config.yaml
horizontal_flip: true
translate: 0.06
encoder_norm: "groupnorm"
encoder_depths: [4, 7, 4]
text_encoder_norm_position: "res_post"
text_encoder_fused_qkv: false
init: "torch_default"
residual_init: "none"
steps: 5800
Rows from block 12 of the image encoder, named by matrix and row number. Each number is 500 + 50 x the weight over the matrix's rms, rounded and kept within 0 to 999. All counts start at 0. Numbers have three digits each.
# convs0: expand pointwise conv (encoder.blocks.12.convs.0.weight, 256x64x1x1), inputs 0-63
convs0.26:397575541591497551463474410574490515563391592563472432564483493466509486545452482505533571376488563460536441520640527594551498414409532512408521366598589424555511556503561508567501564488555601
convs0.27:583416530556561552484367498496537485522476517452535476507565529583549599576524452508470482494417426457595415455469548509537594563519600481521525522494492482537560503577605538549460515584495489
convs0.28:459469534506489598490463437550521551533537432498513453452452501522552476516470409425482526504467472472546567514498415544489541548491457522505446418473526444474492574548487500527505505482475465
convs0.29:476473509428536457600492443479425526572589580524464446534539526458402558489418516514508499474566569497615527505522496570490531387551440456524564465459474474568503520479471507454515495470510461
convs0.30:515523413578520449427441529565515491486532497538524468492410470458496571500517566394554526599432516461530549524607477460553496401468546494565479564500514484482492432443437531526508482519569461
convs0.31:534427398427511522474457513481527492546492569426440460554597498473581536589484415418427466482507471459515507650490551545586572515525506536617549502548576440482522475528487518489496467473435564
convs0.32:470440468495389549486403467469481442548509515536387451402550437502520556506513507541498518464567419466470514514509569581453566542516479528398532469547542587498503576437556471441476574435440624
convs0.33:526450520479515498485504452600538485512481559528612552598586442502584565542573499526545411433615519571583490505526484533514550480490554530493492569467466568468437498449456489532548454415423451
convs0.34:441522562547499583481523534514482522484494471470553442567505450495480406452480591538516563556508430531459465514569519550486501509458559551525567501553481533533478484458448464459496565458510377
convs0.35:456570635574509488485501485414508519512524480513480482549567540529476517542508443596477405438535513486424493343491469494489594534463503497561603474465461439452511495534472450494456519550492577
convs0.36:508472508499557457503537404485531525528578544509515432558441451487399486426520434513472486496467501430519452532463529536591552519461556495443489551569537454478560492415593512580477557501527532
convs0.37:475540488470497440445454562443386510576606470404523451567579493550396562430427461532574432629488492525444512523538511509491498464505476503614586540526391555539470397540477474444463501548532499
convs0.38:509525478535541446583531429443547485580468532465450517434518551431477455533607537464541424472530486507459518470550513529567473537489523480472451419559494459443520556487485522548514526489459513
convs0.39:526623489594574509462497478492548453574387586427514517508389577506564420468433540435590552418516460575530543620456510461398502578540479505506464452390393561526501419444519527524522500567444502
convs0.40:534500522577544450523518401402469540495519507424484485532505607481496553524487514496486507512478411515518518530437483561466516523479489540526421426493560431495459475487478510482537482526532401
convs0.41:462482574489404539469435510498619469503468453565475576461521488592543535484456499532458610495554401594564531462484546534529545635552494456496478541517552548500498646498568549489441507472556566
convs0.42:477469501471453474529557402501450442449412415429551566469422514500485576556506491435486462454437438468460524550438496516498524641517557387449500537445598519515597507414410432513560435479433544
convs0.43:505520515535496547557579525489515446442493532368436519487511477562468442538572477477398446523548457428436493453469517477579482480560448418541417492537489512459509479411470489563586546497479514
convs0.44:520414545567480491426441360453470519491425461472521556477509556548502421428517511461469451559471458425564454468534445532523549432478467441488532433439496472525449503575530531465519501557552436
convs0.45:451579445464543518485478495440457540497534533471478585511436477496432424451529529549429506488482555522413440446453562438481430411539468431511457511397568514563427497488594512518529489435486555
convs0.46:521481476414469521463479527518480505567502550429439521477576532560529574353518586528426492428498528470512546432610516589523442535473534463459500425575440446440404518402527539513536486501491479
convs0.47:507502500497516554577623462519581576479523493451481524453476537539530486532501573538531448545522453456491569519551503491465662475554561445488395509571552445430479546486429507436421461569476479
convs0.48:508486545478446492358464456595535569457553476513463496528479479510467446604541635415460482525459523542430586483634523507513511505530451540578476524555495561459451458452438462532527532537500496
convs0.49:547451555495491452504405534545601500536523448490506490390488440478526433554493450466523464587443546533564548472520572476455544538477557480524490523469567547653569501459455419489491494554442462
convs0.50:589503495548604594585494469572563510424493485456464467506534493501558416444493485525494473539551465508554457414510508459486467559446440495567485552490613594496577547470549490533508606587535556
convs0.51:469572429490464546621520454530501443495539462473501456483509479552456416511512521552541516524586496495446535556570516539522533511464509531565429472650534553471481452488425566407489476485517468
convs0.52:527478416576437441477573585492479493608534446453452562450475514500512500560477511516490468472484547553482537598531465495539520532365499526510469554399553584530506483471486470455526544447429500
convs0.53:576505533503517465526567471479458509501600478466438456533423455550574596545403557533400490513466482516452454471518534508507583502434573599494493464472461534499471529559611464456494425392412527
convs0.54:464533485461397496516491458410505515568583552406500542421508543446551568430563536456500473441495465517538465511594519495549550505487389518458424533512640474459454490566436518540488533455554477
convs0.55:570604500522484518453468417459426571545491504428550511491517546477555547526454580473555559537559540514472452571517582397356482469529485517533437528488537571502506600548545541504490495461456498
convs0.56:481445476455445429391461401548495469490469514485528432445444497525457452499489493484515474501543396476568512499521441605445480519362477450484429523475529556456604481527588501538495495479499431
convs0.57:460557447530489526524449496510538464442424504424479543537481528480492450461496488525511486468501569374512426406540580467462576490449490483477422488487578448519506515500512508510481481485414467
convs0.58:501429478502542435514484499496412508497512504479546464486456591428445486469518556397520537483383515546481470496507499502450470471532412530593520440614536454489457480440547614522580516577505486
convs0.59:518512392491388465476490586399483503543540559475451548495479532395532485536519490449560512532472487514519513427516507491449453477459526407479499445468460549459506459461581579515472500477500608
convs0.60:483410501537469502398560465515492482573580500470517493525453544442422492484444432450447525438560504451483502459483519537496556483454403486550556552507498554491517495582462459598542503480551537
convs0.61:489552577517559604551545471555517465435452508421566532488447467419469479393557507470507527519400601541479425468505523531556472614498485552501506454444481390539505459623501513452463520508479490
convs0.62:434537447520382514444485470461541468552541483520502374508595601537523501457480434464454525401474486535545487524544495485517464521542452590531472441544527529516406502402449463553526567537528571
convs0.63:575476518473523502521461518569450440479498594614453530480385503514543563475478625469554515573541424526447540465502542454512492416455534519516573532585492499504502496465518447454458511535516461
convs0.64:455458494524446490506512562418508494454475443402473404483532546462443471420425506478599445548550521560507445455424456571515491498553541503511513523429425438473426527493557446495505573514493551
convs0.65:400502469583452511463449441546522509503438525515490598445505498488423510464447517490549378400510516565498511544456489444415507517462561436498474419539575493490548486480449443481443490482481409
convs0.66:504498483535449562514502452565432449471550474508569478472604516505451523508510556540541553495570459475428491445495511412477535554479418531515482487488588585504559527497466493481474494512557454
convs0.67:533508545506492487477580592541503470510485590591534463557486461541492521535424432554465568432554510574461439469459583455480474578413481570495421491578561482571577494433558393530522571425537488
convs0.68:512491563468504479527591490478516541508467483491631474412444419567533513483518534449518537480503520584435409577545576566541422580531511409499512470517573480447476471459514472533559576489541445
convs0.69:527473454508478487573480584481446545394554552384552486457559553443501573494474455503521593544483483557466436512366441510523520474605526516487515450540533460441488416422516517530549553471457468
convs0.70:517537566502508542471495447483475501446491444405445535432482472663536538560490515520632574544401539589541501517480516539479481553451497492497491461467480537496380455476464482535499463530416469
convs0.71:516530498467436561525479458576519586501484437544546498566466416471468528464545452514423483491470528445494496582517521484546508407498441422497455451446479566547492493600554520552525541504455477
convs0.72:552521489494541548541428576580445461403528484480494494487463457514458383605546469585452536472410487369573549403495540461559457466536520490438472432503475539503509545513490485553519504461473484
convs0.73:496522529487494431523506665510444537417545493541552486477598534484436521518513476487550487504551514526528542470438460512581511558541473481514611479466545507433500550558463515496438517439511525
convs0.74:403521571554436616543456596567507493544586571637607463537400527466444481568466462446493605546609457526454484592449522503499531502539426429427521444464539508434461498495499593529449586533537464
convs0.75:599484505606546517442457550491558499564442522501501530495520472457465511526457557551435445429503436436471486440568434457552459464492479517474571425408484488457560531453505505560439517564423495
convs0.76:451559518487567487435566509599561460533508436574536553483575537474375482373428499457446573485514414491495443493455440498455459399536518579472445406507480542504583483573475411549502493551618471
convs0.77:555557553562471533579564471523480439419526486454474510511460537486460506510564530521584504478559448461448485443468624517598510550475574502526459424455526477544487468540406525561508534476464509
convs0.78:549496532470380536500588543539472571558441540534527485420514565615498512583469502557575416538458559527438586501566463515501528467418464540547434503547484495583512452431494530499438548500496477
convs0.79:423504354512501510637459493552494502548454533518519503498478528549502442482489541510532488504448412630544522421570445556447552491505549499471552566459399460472496540529413496518563516467465493
convs0.80:455504585465441476428557487574576475517484453583421495545522468508482516482534406398502516574490533440615470521462512513425477460430473572616455545554509491534626486563431500465602421581485442
convs0.81:400500609514507433483563499579594521405508449463426559565468490405489588535458449631476507481492485523433489481490398502501405440513560485484521519459481580458544442580517381421486428513578484
convs0.82:414535539542489519533446551483509541468530548425516492557453484494483506469488418442526554541462506468547499513514502524451449474488517489499552555427437517481477479501483454439453448531454488
convs0.83:466542533576534560592485416508458450489511563521398464492463474423471475511496481486399498503552491525549567486541599527479423480487556417499491467571594523520560478475555571563601520542595534
convs0.84:547500501519535573420513539563457512544559442540536456567490519449479573485460467567512530569467536494478542561550463585536482567504514489424530493535454499489537424473515478597401415519456465
convs0.85:487441466515448483447429532559535511505546522404644580395523468568496494482524517482434399540424452469531520600493488449519452510457489515470386467530630526483558566553509491575426526497448463
convs0.86:502436479577410562501560438559546552557533594489486446549536466439488477490468430423389487478522394509537502517462537552560488576517546511538514497491585580492486527548465522477485447522500478
convs0.87:503518508471468479455539516514456496472467521488426441500484497440489584471536611493588649537545495476456574560464500483494472516530413568473453522520422459523558512385452461562533491494542568
convs0.88:486442463553466383521512506507603543440456456424394456488506555478507444442448464573488550426564478480484590529459569523545434446426427517496627515487558508434387493512362541588467528566492431
convs0.89:514448540536459461532588468481538473409503428480548421519521615430488515417458573420519411484415403510478461621569502529436501524574449375484507584548507522422452535501562581549606489496500447
convs0.90:511515423446486453509444487518399486353524553612450604500489545488527523513466533510500543489545461448525510523493566489418490443563453357459444502481573557416515551424516506474508506516419463
convs0.91:433492517527486413427457464492571505556540505503457555575537458461468640425506458511588463546511511487600556513516473579489460420514579523550469489497408494532500595538442470452500540568544413
convs0.92:484443496491522540537494539566491531534534534537545493439465435458484494481426545528447506451477519489435507549420579496530544477546483463510573448541448536566483503535466526472405495538492413
convs0.93:471515420475513457492468536525558537495499509576529487517517377542476456503446472509462482490499558508500494546497521541433418526412487594384452406527538450427470470536532511452507491467343510
convs0.94:416430506487537394559513426481583526412504437578541515476496512452522532527478594449492437436480570410509494459403461562538484510482504457517428548457465574485613529429427503436467449509478526
convs0.95:461415455566509543481525573606512545425565510556503460484421521490471481541506534452544489508523535600566516538518483484545431538434500498580575420470516529611558584432461385451502491532542463
convs0.96:411503445524483490511522426432567488493479396532518527489582530465502523456460464440520470505415567513471487568505473552530564473525552604593566512520445555495539438534449486467522476498498513
convs0.97:569428525528487483499494532527451520581611555511554466441528464424542435482539498543443447526464534480515441520505424511444457518466456492533513528489489538588507509416544503499424481419562557
convs0.98:515519552599449468486448619530502506481469510525552444418516517552553429405521460473433459485561505556499459496445522427474548440577456505517551433551522504583544500478418538520530537476491414
convs0.99:503547523561531449453416421442445405439433563489527497479487511522514462589556508483509542461552564480514513583455607430477493524458530523478544443392533452436409532512458447467561493476538547
convs0.100:497519561472479383480568511504510449469491553549547472464574502470482476518454562515613559471501573570424568526594528530501442468419494492437411482457441550527439475461543429458520503440485503
convs0.101:488442488539535519459533470538474542549471485542594438511492431452511434563542542425491670616471429528479505521485568447452491490496444521650457420529493498452558559609574600521452530523455520
convs0.102:514457424482439567436578541416560542543468546509499402471462506650574535438477611380585547512609494408496442494407430405431464467540466467461497543463436563390426532499531528595587493447496430
convs0.103:490533547574512486440502488540538501505463555528506511546480480495484465556553456502544541525505407479476545481555428448537420547499514502500423491541522534498516617482513423477477458457504495
convs0.104:512514516456455429528495498526470548566519514431538604589515541525488554542497559464527453579580503567569443500548557454487433486462480438511546486404633451438551399564473495458541554421453487
convs0.105:506500531416536514540544464569481461485505572481538529535519517539488471532388453540503546515542536483531477523465434467417353544462522499517414428476567507494574564545546494561531471460496495
convs0.106:483467475480496509470433477497453468537528493479579423501587558556474549490557589510526509418436461577465477473532496489477564479520564455557468441507548524539600551410508581543440491495452520
convs0.107:526490402528484469482454475468476480453452506529553514521402585501430478464525547541601483469445559476466495494434442491508541598432516517574554576485568477534393514542478471548469537485552471
convs0.108:425472532533499504579501445536519421569531486507493517449495505506541520469496513448553484479516583474590560503521445522568475447510458437551541554472515447533572500532531450500543469501470515
convs0.109:493575495503517532492435503463420471568489542468591434517533386397541487449427547516541483482498547468603511529424518477430433440446494492500531466471535494540530513468513457458467488484495537
convs0.110:468502469663509517536511503526414460475597521557479591460448479504518572536514418421482494536452571478554482519467453506468501373447508495356451522505533565440550490536454539497476561578489513
convs0.111:457434479466398458448536511556507525495505395567469432488523513470512476505541528519492563433467446581513455451495429522536450517517516552489535449377599464482522484444425455486504542479502458
convs0.112:582536430431502560480460502484471474471429512463561548432497537543599500532358478502488465585482526523469459559424617582527510511530560403463493505526542484486432431473448492479527530490481472
convs0.113:501434486553419563498503473460503485501467479486520602491481528509529582472358557450543589387567516547500496483485515475483510472457446491477520521531519470525491578476458512560518485475593627
convs0.114:494465516364512458462619466492484539538467555495510529516457527529479560519530387446530488514419476558468522438473491569532430528454514560442462541543510438550589494526475530480555453552578466
convs0.115:518391487452594532450578519467486526450450400449468490437551487577572579530583461518514439551376602581485562508546472499449504455509553615550521566521459558529456501550530507422478576566540561
convs0.116:607468449436499473466563506486459476483539583510531529541472500505537456487524530551460462525476577423502527477427558480518623536496486524440503448566492519446430500507477375510483490571445559
convs0.117:483446430583559455424527464405525599492526554575537426506535511590448491548510576455510504482418447539476482505452395416516533515492413565459520566486478505455547418481550539493485548462478570
convs0.118:531477468517531472474526492498433445332520469505514522550515564562467518487522507528434509476465581503507488518457513474495460562427464561413481411479505562512494591500528581526465532545513476
convs0.119:501563416475510438590610498472508457494423503483501525457557489537544493468440519504528535441411539496500525543493539515467492388499477458390472499419517538541539460522522443506552505431422487
convs0.120:507521484419462545523519549514524469487488477384466533363482448441444506503679534490498508471528472462480494491581458489447525391453585410532473532502501480471456505505510392487462471489515516
convs0.121:539544455543508478438517497585474421434510521491478552489522476468537518449455527471557490581539424545531445456418496469473483485454523493446496483485508533600524449510533446452513473445437561
convs0.122:530460446429481411459501452451636493530536524404493517557572479575456496489459459495470507515488528566536500526359554467528578514511536622469484460577467462539546454520492491472466509509518530
convs0.123:470448480540567550462490529688510431525565447396504523476567580566587452451513447488564479377492517557403504563432557596464484454498471626431475592494537556459597501413577528476513392465522493
convs0.124:453536505519471443538471624497469487585463406343420478529528537566539424527525575437516541535442489542506499500502535598483500523576478526430538459551618520422550501439495494435467480504497570
convs0.125:416440662611508499598501522550511487478459538495581550475457533460493450617586508556457521524544449495465484551540597466533456567545615483536526483569532453505533483494457536487520468519501484
convs0.126:487461531505520506536463502459488469373464441487559451490502537384550537440605478502513531468509508561538484478435537519540541502500564516462481539568487599411486507571442518468482479426527550
convs0.127:576525479558590377462509602623531448528507482567519478526484496514385589573478543589477555542449538398502478574584458513458569594562555521448542504508470580481513468539611524498508546408467590
convs0.128:493480450472488447451542478400462481544518387463554531436500542484520638403511472419456402413534436541484557423460449415421488481579508509539460483477455434593549557361560535514513556493522415
convs0.129:570500453515408495557424520540488437576510483475505502460509542492467492474430504481547476490560518492556478458532448544497507488454532553537583444510536474470488493522521451492582478488388523
convs0.130:452455538507572488473599461644491531434482429580562527444529561560513461520433577546449529452519440503520437536503425523496430564357475422582502520520487493551590478500482481445560392495404495
convs0.131:535403441529347493524493529503396577534540531520545570524531510539512449498582419518534533579516474579455400559497489521473572529562538375538523432550580459543513553506532491486483523425513429
convs0.132:501486485509573373546466584491528516540559504491449511471472459470478484461587417437501450516522468450507618467493488464512465526525442540508408489504448516462445536523490540524508428474541482
convs0.133:502550502553422570532454441538508477484436445564452474554482438555484555500505504496505553546495551535558484518437564468519520430427514505518455558567464553504560502516468485509505514472574552
convs0.134:549491462500550479498535519416454519497454501457434507480544429511444590458527452473516486495465504456447518479576506616560537480490539577556599496626542414608446532535523454490601428492487443
convs0.135:517383479505485479533456412452556466495590488621546574502384523557483514528376510453488422516434513572558560544575512514504559466545493473586443510505498500488423484486576506409578438519585492
convs0.136:367414506550478419531532519513511537489414606474457503494543478442520550569621532470474517517493485483557560491565612455482500493522550472461538541481397477574493536448575471481505500450548438
convs0.137:560502475518485467422584466526455511536514435461571496473515545597513519590573522450555505436512487590547458454549573513515522483511513586536532510407524554482535571479538546502448424561543496
convs0.138:525486494516566443472498509504466462483579479524523517494515534490518511515444431498578517475524480561504465550482555493475580581557505470561421572561568579501535509514522475502508414486544514
convs0.139:433498518507487494467579529497483493487512625542461490522497477391531459461450495534589555531413535491458554603477514598494544506443502581507526506438485584466490527534356577529441598545558421
convs0.140:466497402460560402479426405449460443416358483454546453554429476473533452530520572541458480499479520538534514573495432469601490495492482552536460500472525465481411461487487505497520470634573487
convs0.141:493517456484355371419448604576494498573472541521515598398460458588414520433438533510447469428495535484523508468446463520473532489555501544508518466499511482539504497554425432493468436470442472
convs0.142:415551553421496412496435433466491459495509482495499502569497497585518557547503471503528521488534547567480496540521422478482519485501410487502506505457479507552442466427536460522440510513487506
convs0.143:549627544495475459513444570456484464451497540542478441637545466474549564429479501544468501457544490488439572450537473524486500416544507549567511514400476519451519408459447485509475503573487475
convs0.144:407655473386551516460565436464435398493482466433492468578502563515495551497508483541460496525527540572507475586527506541411444372473448541461477523533559625605403610498554501435410453409543581
convs0.145:596458507547517536459556552453515488434443456581546500463576474512511462445480481564481441477527513553552568515521639470511475623479568620551514470472529517538562522590485472534460474493508562
convs0.146:461489554560451495527555460508563501385527422482430497520499448591427485502486598601543520435542575447533558523552469472509515556498496530470538501564493509457553552582526462460429455443363468
convs0.147:512485451355491452521506494486477478490484506504400453470515488548471553521508419443460543454508542526560580514460541541463495419488563472510441540430507431483614437462449539499452519536511557
convs0.148:495482495422417558464531463508472499448537508496535603482403494482535551439495488460463411445502475425472442532517429382396496476578543590504602498512505460456499594452542484414450508500428478
convs0.149:485513523540498443452568481401496405513454433476500546459562467488465481412458474422535518532372495481648477548494435564527542463493466485603606498578561472568452379403480462537599514456586412
convs0.150:499572532504521511550531497576485517407532456572445550496509622456433466485616507548476525456523440515509546491553554461529521406537547465400467444486583460469528601489500520530437507493460600
convs0.151:505528448471510483496493520434495551559580475479556516430415524467487566573544477444561427444537464536435409552535469606506493474549369418569475491534463449505569466530498503517532476488484582
convs0.152:414487529546392445470474475455483503488566503498513418521522477501570498490424485545522508481554455404488421429461471427512475554540505564530595440467475535533555569580506523491537496483503452
convs0.153:545523445459486525554402524444513476498404446566484612545450501486600525454462456525515428477486495470476403477429512456477468490549584481509517576485525533508513426418509508474466444511459456
convs0.154:445553492436517495591489508565481486480492483406524502486513460464432605519511598489572621453475454457559493516502584554483534567409485500485523452471483482551562528524554451501480443476531530
convs0.155:468514453531483522501519648415527579459511521537528500604455525423519485535508457504470482531518493463514528449581520604454534467448447587504458521503499559515538539492543522542624496440484415
convs0.156:504613461460516499505592511552508537539444497477437533430493487480562456469490507467480493442491457523492529561487574496451511485553520588435428465502526526573490435507500532408518479496489582
convs0.157:375467424507539508490448499419509511453624539510474558572587520460519612413518581523491446529470515496501521562430536508395420431492477500550583569491544563526460604469376440538445513464473493
convs0.158:499484460469443545390505424535492539511564429493508522561522600453498403530486498456518502514504478598559518470484478397587532438456363480544431533471424571436571473436476413480498517527440532
convs0.159:431435459400472414471511504472530468467476486540534461464537481546456530555558528427640494492559414470395466506429565497470535636528554471519555504477383562417488535596516516448483483482463357
convs0.160:576482485386545452413526544470539479575486609477468504549453564573516569582542587498538516447536520542514526489541478607482578481416437570481475439502536464600481528531538467516477533530530516
convs0.161:559398530540471473536546501506580444517534453538489534501501560404504482521456567429375507519372476452429491450487507497368529433396460528493489499511565530561478583531414511476543512497614614
convs0.162:478500556438568452508532513546609462563564451555619537499512653519571465471509493494504543574470447380507395504508563537606551465571509473534491472619524476468465504509453514583480484442602473
convs0.163:554500533518516438476483489520395488416497468445552417490526463579547553396438500501528509553505513457533490393467483506511473511560539476517543588664530534435575514476427525458547534429563459
convs0.164:497513500528495474427500452502452528518550472473428396531530552568526486414476452465528479423489576507556472489444460532484512474434497433402528463507467508504457524571471558517508500596531498
convs0.165:461568487545553486458511491526488462456460469450439443544425451573460420532495551459507426471571601531439461514557527579495521478453537539650502479564515464505450475519517524538563553572466572
convs0.166:513526556516562457529404527501460424540495525448534526521448537406532500515411557541503477613513536622431468527422443506454592479564534531531516533422440588492525513430540470530489415485474503
convs0.167:417559479435497565534456459521469479422449453417497444501511476549492511500568501453548494415472504497516462410510476459549364503479506476540504474452516561507438553416475596449529564560429528
convs0.168:520567535468518498488508541516552515542439434502525489490462557501518572548466498537469445429462515531545424524592554532514496542489519482417497440510429450583477459478437622503498523499432461
convs0.169:451540450403533415478456418461543534446540501525408562502507511481518490515445540436563458514462410551463495595492549443500477385508485540543449560437501530598595553483498483537602483501532439
convs0.170:603481450580533584522485518502567480601544435449470405608424510422463534515566526548500492554522462487580573564591550491543511533528551526520447516518500534525533565583497457546472411539508471
convs0.171:449439501409586461495547466476540536480493429501508463558551527496500622448480458447522434491472484479478533535533452464398429424412481404596550533517496418536531553415482530468466552620506476
convs0.172:472542501465474488458548601502501393427554430484523528506596459477481490339477499501496526517469487502493484428560514590526472514478537474420483529473566437512475513532470449443480455479498497
convs0.173:481458561558515533616409497539523467499601471476473427394496562551455471597527489557547520564545647511545437527563496449518448455546502532497472540523504499536484461490340501476547543489462470
convs0.174:506451477572506539543538508584540559518565518492501480553503482459537455521516505529515424486494459507503474528475494496430434490421499461487550498461551485508512489509518573465450491465490499
convs0.175:551560563484574455461462550577476554541610551503476422409490435493579497465540542505486517599460618553533463438535486541482478563565549527452555524556565499520564496493521456507488438510434431
convs0.176:461555577434468527543517462566546568454527602483451424529584528554516463510498512520495507500495574489454441477579486551526483450451554544540551486582459545582608473482470430545435540509527556
convs0.177:439661478471469484436399486437496453479426398505471370566496521430536487434466472499423563508536536492480380499430536485576556418559594512515520545414422466450501538482530487468476528562518527
convs0.178:343472494515490554531489571431543479549435536502467446492474423509422470525523590534519486609506499591563578513469498555541455435469509490480454533519551405491412456482528551534399413583477549
convs0.179:506507479444517540540546506509479543422501545416310573458521526506465364477502398566476549538566544570509478433464426472549537582391474424489458473468448478516451396529577480442525490544494484
convs0.180:448460572526542591427429547494435497477573516511506467478453569473493580552457509630538460574510526503411520398555477505529537454468447489519603539462583501563523512555490501552414533464550486
convs0.181:437504495491513530477556527502509499482509512467448531594432444510446516439422466471403451415510471446488489608497489586560528433570516463495488571438503471488537477491519501495406534527484510
convs0.182:463486518487556497495463479597538521469510609501517580547476550467454524461507440455466492463436531382519535498600570567492474509489551523396437487564591532513482484501436525615447451465479475
convs0.183:577470514585480434483542545504539532503465496549540475463514519535535396462482584528557487479516482515448528548609571463476415469469493447579515488499525496502511413525484404555541478438482502
convs0.184:488485536508595516510535619495446497521503625473466479493553521490496475497432506445470524499531478568428503537515446502343470437535569561508485531507512509405613506432568551560473559494443562
convs0.185:526554408443494455422488458588462448588506498529520533458519521554556516491510407466513492570497458487522471555459473603368522451459441470557465506577449477545476505576487397520474468542554532
convs0.186:588400522439528464473462454530504503472468485449448475524485563363487514435508453520542530494583535444470468588493514574495536531442461440562551600424469527438535544527401553535470538469441535
convs0.187:615534502464467512554492546503533447568556455482418520524469523457511542457519463511544438526519615494471539505504476532534437462497441518471497484482483465502534458583501500479506584533465456
convs0.188:548527562563477498448501518507589522434517566427495556436532416449475433569595540548568391573488463445533505488577440485458463466456510534418495561507492474461590536467518448454444519552427557
convs0.189:509557480506500505457497523570510521453509510518462471565440542477526518465543453500486473512522517561459502487465519479524518575522559446559469520458537455561492526465437605533553584536463449
convs0.190:501473481506417489453517474560492450493553439388516561465500598473543544467532542509488491470488476470602488466437465417436547497522558427554517511562416399455540481481553418504466443427457510
convs0.191:497520526451612483514465498405521459481538463567523530443466498344475443471527536476555489492540577596529440592545535566517489552424642420433511462461488535413515553477597478494511447414609399
convs0.192:630503491532547519546520406481494445603475506503509459507515484405494519538585575489499483486428599474564570480502502511621507546405502467545494506404446492520593522442407462462492567499515457
convs0.193:493475492518498430494482500636515482548453490494449484442506563503476475510432442447505594574610445526562482500472439526490442480535502448452516398544459553578532530494492470558487548482502530
convs0.194:507439416446466537493476515537499551510503477443575437468481482470480439456456456486459445462411537454593504509485577551460491530473493384519560528546498440502559458417539454563556519521477525
convs0.195:509507422548534428485429575451599461516462489494459560526505592489605582428473499474471439472423480545489488492559586450451457608600362517401429526531550449443501563376466503529418469470519473
convs0.196:488522573497531452560372520485502421479428519523460503537453511534545489414513498550477442546446470440512496538448506376595496432428433533478535605442498492400499429457510480470538573451520523
convs0.197:489560449442514552563576552451566529465472467423503534541437518464547511425498497456511543466553524521391567521453486550598453480546548494532404440507475547458419539525471632527490465560485570
convs0.198:515444435512414498481473436456554535582468439524520456544503398516413453473506455520482447568485496508529454456472526589477539477507494580412537526510510504496497464518539562469566566497503458
convs0.199:581439460570595493487529553532578627495409482495408435502609544452477424546479431563451462545500537523479474439402496544488551436482434465536536524544539466484559482483485404497409553430400503
convs0.200:483426474486467499464554521504450519430519458564484535554503539521582499484512461551477508488532375534515377432589507461567518416511495507523559599571494501534541483407483512579482490483540448
convs0.201:467547550497539506313500520638414548501514505499508527427429527493529476374489532422519546494548554477560426551501447580514461600436471503380537470525481598527528490520461446547465508480438569
convs0.202:492518604551486532474444608497521492559564535518571434610473528519526513560475477536512540501565521503527546616493423470507506493424581475500476588472583531450485590476536510509582462509493594
convs0.203:480491438514447549383595451466531520424448496502540508468449448500454530546469550474482555493514503519510468507523471496540536437489482458478500504533559524505497534449493603588547483520536431
convs0.204:456551527451549405505521441369482432495445428465603562581574625563459554457475528487478512427453413547491554421469505448581506505485461514401501538485538486585564489387449502497493471563616493
convs0.205:578441447556474504437514483474550504524446598479525557445435522444497521541453553559492491463546545588448468527414528641466463567419558399432338519504364489446449484555403505456437579506517457
convs0.206:471420441478464463500417452453456606512410553554555497495508499507515508504371614439401456540492540529439457548391483523485577476489529550392497425476510486526518403379457498543431457564408489
convs0.207:493487605506400434476462496529559548457506456521424476521499487564574535458415486442528567556500495487580537472443530461444572436502503520409539615465488531457438380534391455466493494515482523
convs0.208:501488580526487471495487467453586557431397452491508463525552584545506520604516429558550509527440468588489526457502542509456489592493533490450583536479499550471491487548467527515438505492539474
convs0.209:514519508441528507550606589524484491436523466487553501553396511443495459525507507511608494517452475504496444549513547485519492466609405449465430566440485545524431534473450466592508477499490505
convs0.210:482476477411529485437567500567505581464506588482579546396527477554540459506460569377518470423485581484513551520478470551471481579547531532481538502551502535467611469550487478446510419476509551
convs0.211:444465475462481469444506463592490578468433507491363481493526460541478476458470521548566420479531528426527473426501489430404472459496488483513512525488496574506450514518474523550433538543491517
convs0.212:552453470581453405444535490506447482586427475482475517522441521450468553594516494542580605487522498487384513537581531429471459560539592507497532456530473505422486480451461451529485562510508460
convs0.213:455509508466450409448422467583485429470514549457568490542407482530490552660488604403549536490512466397470455453581477537578504468436416473445543470526574526573504632491493502530510410477395535
convs0.214:498530528440495523460503581507500419446415445491461431428481481501537520492411508533406513538532382513413557531554582499444493553514505522528484619473558573465515589563566396559548505457478500
convs0.215:477502572537481596591465433541438417552410456429478470560500384409484432422485420453433536530525479547472499471537548401483378456446496568620509555484552532553536466504517417475605529507437494
convs0.216:477616474460370443479510514432465551503496498416597541560426510428483534544426531419505411515514474526563514497485615452455453521382459455530495502498549497385499514502457454524468608493497523
convs0.217:514546478432481468463467390469534482495527494450559450516483532464486457411569505483461486482476447503556553554533498574585411510462421460432493561524512524423551516474603567533553495515632569
convs0.218:393527458414478472493404486498538529431477615548365503524511493471517496524447420540501462396551550478486526505522540466496443501532494434558453572437543503553553580503513580469530491498393400
convs0.219:389390476481510398519594431534536507550367519478561472432591499476516466554487481534503460372432546426507476469554596536373467509480420559461371570450561472494530461490461416511451549531385503
convs0.220:576565539580478398555447500467485573495579588546619458477456410396535520498568482594505595549526512582474425471474494500475460558558480524550574600383568503521534462473526575502431461447478478